config.yaml
encoder_arch: "vit"
model: "spectrogram VQ-VAE"
dataset: "synthesised sound scenes: up to three everyday sounds over a background"
train_examples: 26041
n_mels: 64
hop_length: 160
input: "log_mel"
win_length: 512
bottleneck: "vq"
downsampling_factor: 8
encoder_norm: "rmsnorm"
encoder_norm_position: "pre"
encoder_activation: "relu"
encoder_mlp_ratio: 3
encoder_head_dim: 32
encoder_fused_qkv: true
encoder_bias: "all"
encoder_qk_norm: false
encoder_parallel_block: false
encoder_inner_norm: false
encoder_patch_size: [8, 8]
encoder_conv_stem: true
encoder_layers: 12
encoder_width: 160
encoder_positions: "learned"
loss: "mse"
latent_channels: 8
decoder_norm: "batchnorm"
decoder_activation: "leaky_relu"
decoder_widths: [64, 128, 128, 128]
decoder_blocks_per_level: 2
decoder_block: "basic"
decoder_attention: false
decoder_upsampling: "nearest_conv"
codebook_size: 1024
init: "torch_default"
residual_init: "zero_last"
optimizer: "adamw"
learning_rate: 0.0012
beta1: 0.9
beta2: 0.98
eps: 1e-06
max_grad_norm: 0.5
max_steps: 8700
batch_size: 64
epochs: 21.4
lr_schedule: "linear"
final_lr_fraction: 0.01
warmup_steps: 260
weight_decay: 0.3
Rows from block 2 of the decoder of a small spectrogram VQ-VAE, named by matrix and row number. Rows with one number belong to one channel. Each number is 500 + 40 x the weight over its row's rms, rounded and kept within 0 to 999. All counts start at 0. Numbers have three digits each.
After each channel's rows are labels from the 100 clips, of 14976, where the channel reaches its highest value: "peak on" is the class under the peak; "strongest on" is what is common among them. Only what is clearly more common there than usual is listed. The data: synthesised sound scenes: up to three everyday sounds over a background. In brackets: how many of the 100.
# convs0: first 3x3 conv (decoder.decb.0.0.convs.0.weight, 128x128x3x3, each kernel summed), inputs 0-127
# convs1: second 3x3 conv (decoder.decb.0.0.convs.1.weight, 128x128x3x3, transposed, each kernel summed), outputs 0-127

convs0.91:489438478490516499526474454517473440534498480511500455505535466475514391495540513449501506513495477512475487557512496465483522510498497454493508422377504362543509499430478521449477497521453481438581390528473428514465524480484507438492423527500551515500508525491512589466503541449463488517426490476488525501430484538511497492509559486458511417480452434471509420495459487505507490483472
convs1.91:483517591532553521466540579530517467502480501523541531447466529537559427538456470488521543533422560554468509578543499471520552521524496542561578594525500433424416510565562567454487528485483499535526538503512492509497485525512511466486511498461532497511495468494521527485546509441507459499585540501563505456584530468524464479565492474505438486529499552545500483515498502510475520559408
peak on: siren (48); laser zap (31)
strongest on: siren (48); first sound: siren (45); laser zap (33); first sound: laser zap (28)

convs0.123:508476492492517472500512495481551535524426516512544507516496496428527377491511526486497492502536522559493447426533492449513526463502520517550500549485500455484550548525481492443482476361463503515489428483470545552504510494476497458485431479456466513496512494496454545503539521511446456471507440520522504517538508363523403520493477496427450481554391538433452532549528499509537498535485
convs1.123:491518574362504549588487498476532502452526560459457471483554517509523507488462470481473503489533540461583515559502486465496546548508505501452450481512490454502497493559530533573524561476646493550567487513524454443503464564471498481543409518489539523572546556495540492562559523499506498511464493497486538497496479488499503501405476521482541489519438466433542480501473493538509501503471
peak on: siren (27)
strongest on: background: none (47); siren (28); first sound: siren (27)

convs0.68:572490466486498475510525440527469543448514480546446463530527541476449506417546446449505509458501546490536524453482521442433485442491484539481472502491458509470461483606450537448446538524510531491391489537467509427510492507465492516504450416529426527498497450461507466483498488471448465478513533492471554492468502507578529380564510510472434519482434520481437503473492513447456502566522
convs1.68:452449549503460403568523484492498492487427488410485519563529522445483488537465508518509536501546466442431465513495475551523499547564478528434444497485499469492512489483602510521477564497451499484483491479544482479495536460492459537391497494474458480537547541496514521580497548520550485488499438517493484526494473515414516479451455440518540436431541412485583575553519506474513484493515
peak on: siren (61)
strongest on: siren (64); first sound: siren (59); background: none (58)

convs0.116:458496455452513441515459440496490453443504467468454486579481451485502478525503512407410508494465488423530482429554467473467525499413533437514551514496518497508531539437459436438476537473529463469530494508545456501459493547484479503496524490452528505416446512506546462440485535490491384516575484544441498552439502455501541495490480481498482492451403435457491474522465466532445492487486
convs1.116:453505475408520516568501514422468503563504540482489539473496451479459490477468605459522532476444498490440543512514494515543586487531503481437506479463501433541536516566459464478493527510516501505555507492482579486511598509595516502475454538479514496609429568492498483542480501535470496451557529494497504503598491524456481500477462453540439568485554461471496525466526505502517553524437
peak on: meowing (45); siren (45)
strongest on: background: none (68); siren (48); meowing (45); first sound: meowing (44)

convs0.5:489451539467533431461453527499480525410506419458484472468476518455481502511518515397466530540461514391512513506479504490425496456447549517472507509537468492503458503524525507472525491532548487427488465510462483493484448504470474462476478462510547507462462510478485504434439477518490506483522469523378501404438519497502505463536469560523470512402501512516522466501488480481522493392373
convs1.5:500557504517496464476565484458559501541541555548446472507591569547479543469508514522571516510444547518564444524566554507435497563485476464461563469527507547511470418542443536507510546487534497477520468498525508499497478519467524547500458514526581493603548571500512550525503556493449460528478451516517493516553530516512538539485519472515558588510434520515425551536550508517523500559558
peak on: meowing (52)
strongest on: background: none (66); meowing (56); first sound: meowing (51)

convs0.40:464401450508517425501499534427501476487546396557446468466560477490457435412470521483513497435561509457489514438464541433516513493450486541497447515502538553496549543496509479502489558547484481538507504469484449463463493534530472465528539524466541468430507544542534415513484534503459470459502451496440455493473577454415489536461540471553485425501485436504543457470483476536512524513506
convs1.40:532513573460482540569489486483433550575537456444573506504437459456480531561526542469533553541484461456546489479544480521493455552587517438458502468535491405579475453552499487482500509520491513525461499495494503494513486432473458547530464526529480522545453525500493584490566479476526535380446495489578541474479532488514517480517506486450482496491455559532514400490444498525452533501514
peak on: siren (36); phone ringing (26)
strongest on: background: none (51); siren (37); first sound: siren (36); phone ringing (27)

convs0.23:477519480459434470515450531457483515563461457457548559551436500478514424485476488512517476519492532564530455440567554455558479487499513478445512552537503462501556518493417471524525452454490529559546530441525535559521492492501488486501497516451545477434498457517499527431546541572502490543505477526481471602532488407451515543411475501466536466508469486391517506493531521495470424529537
convs1.23:548483516459483494509529456563482483500537507523454486529560523540520479357501467454543516512486529445575471506526487534486442554499531495466487477502493471518394518505496516464524570519533506566542531500569505428516436517454481449537463517551532514517523550490447551484578479501450465447459570486467537514522449549486592488417512515464498555419513458414463484507504500519547517517516
peak on: siren (39)
strongest on: background: none (47); siren (39); first sound: siren (38)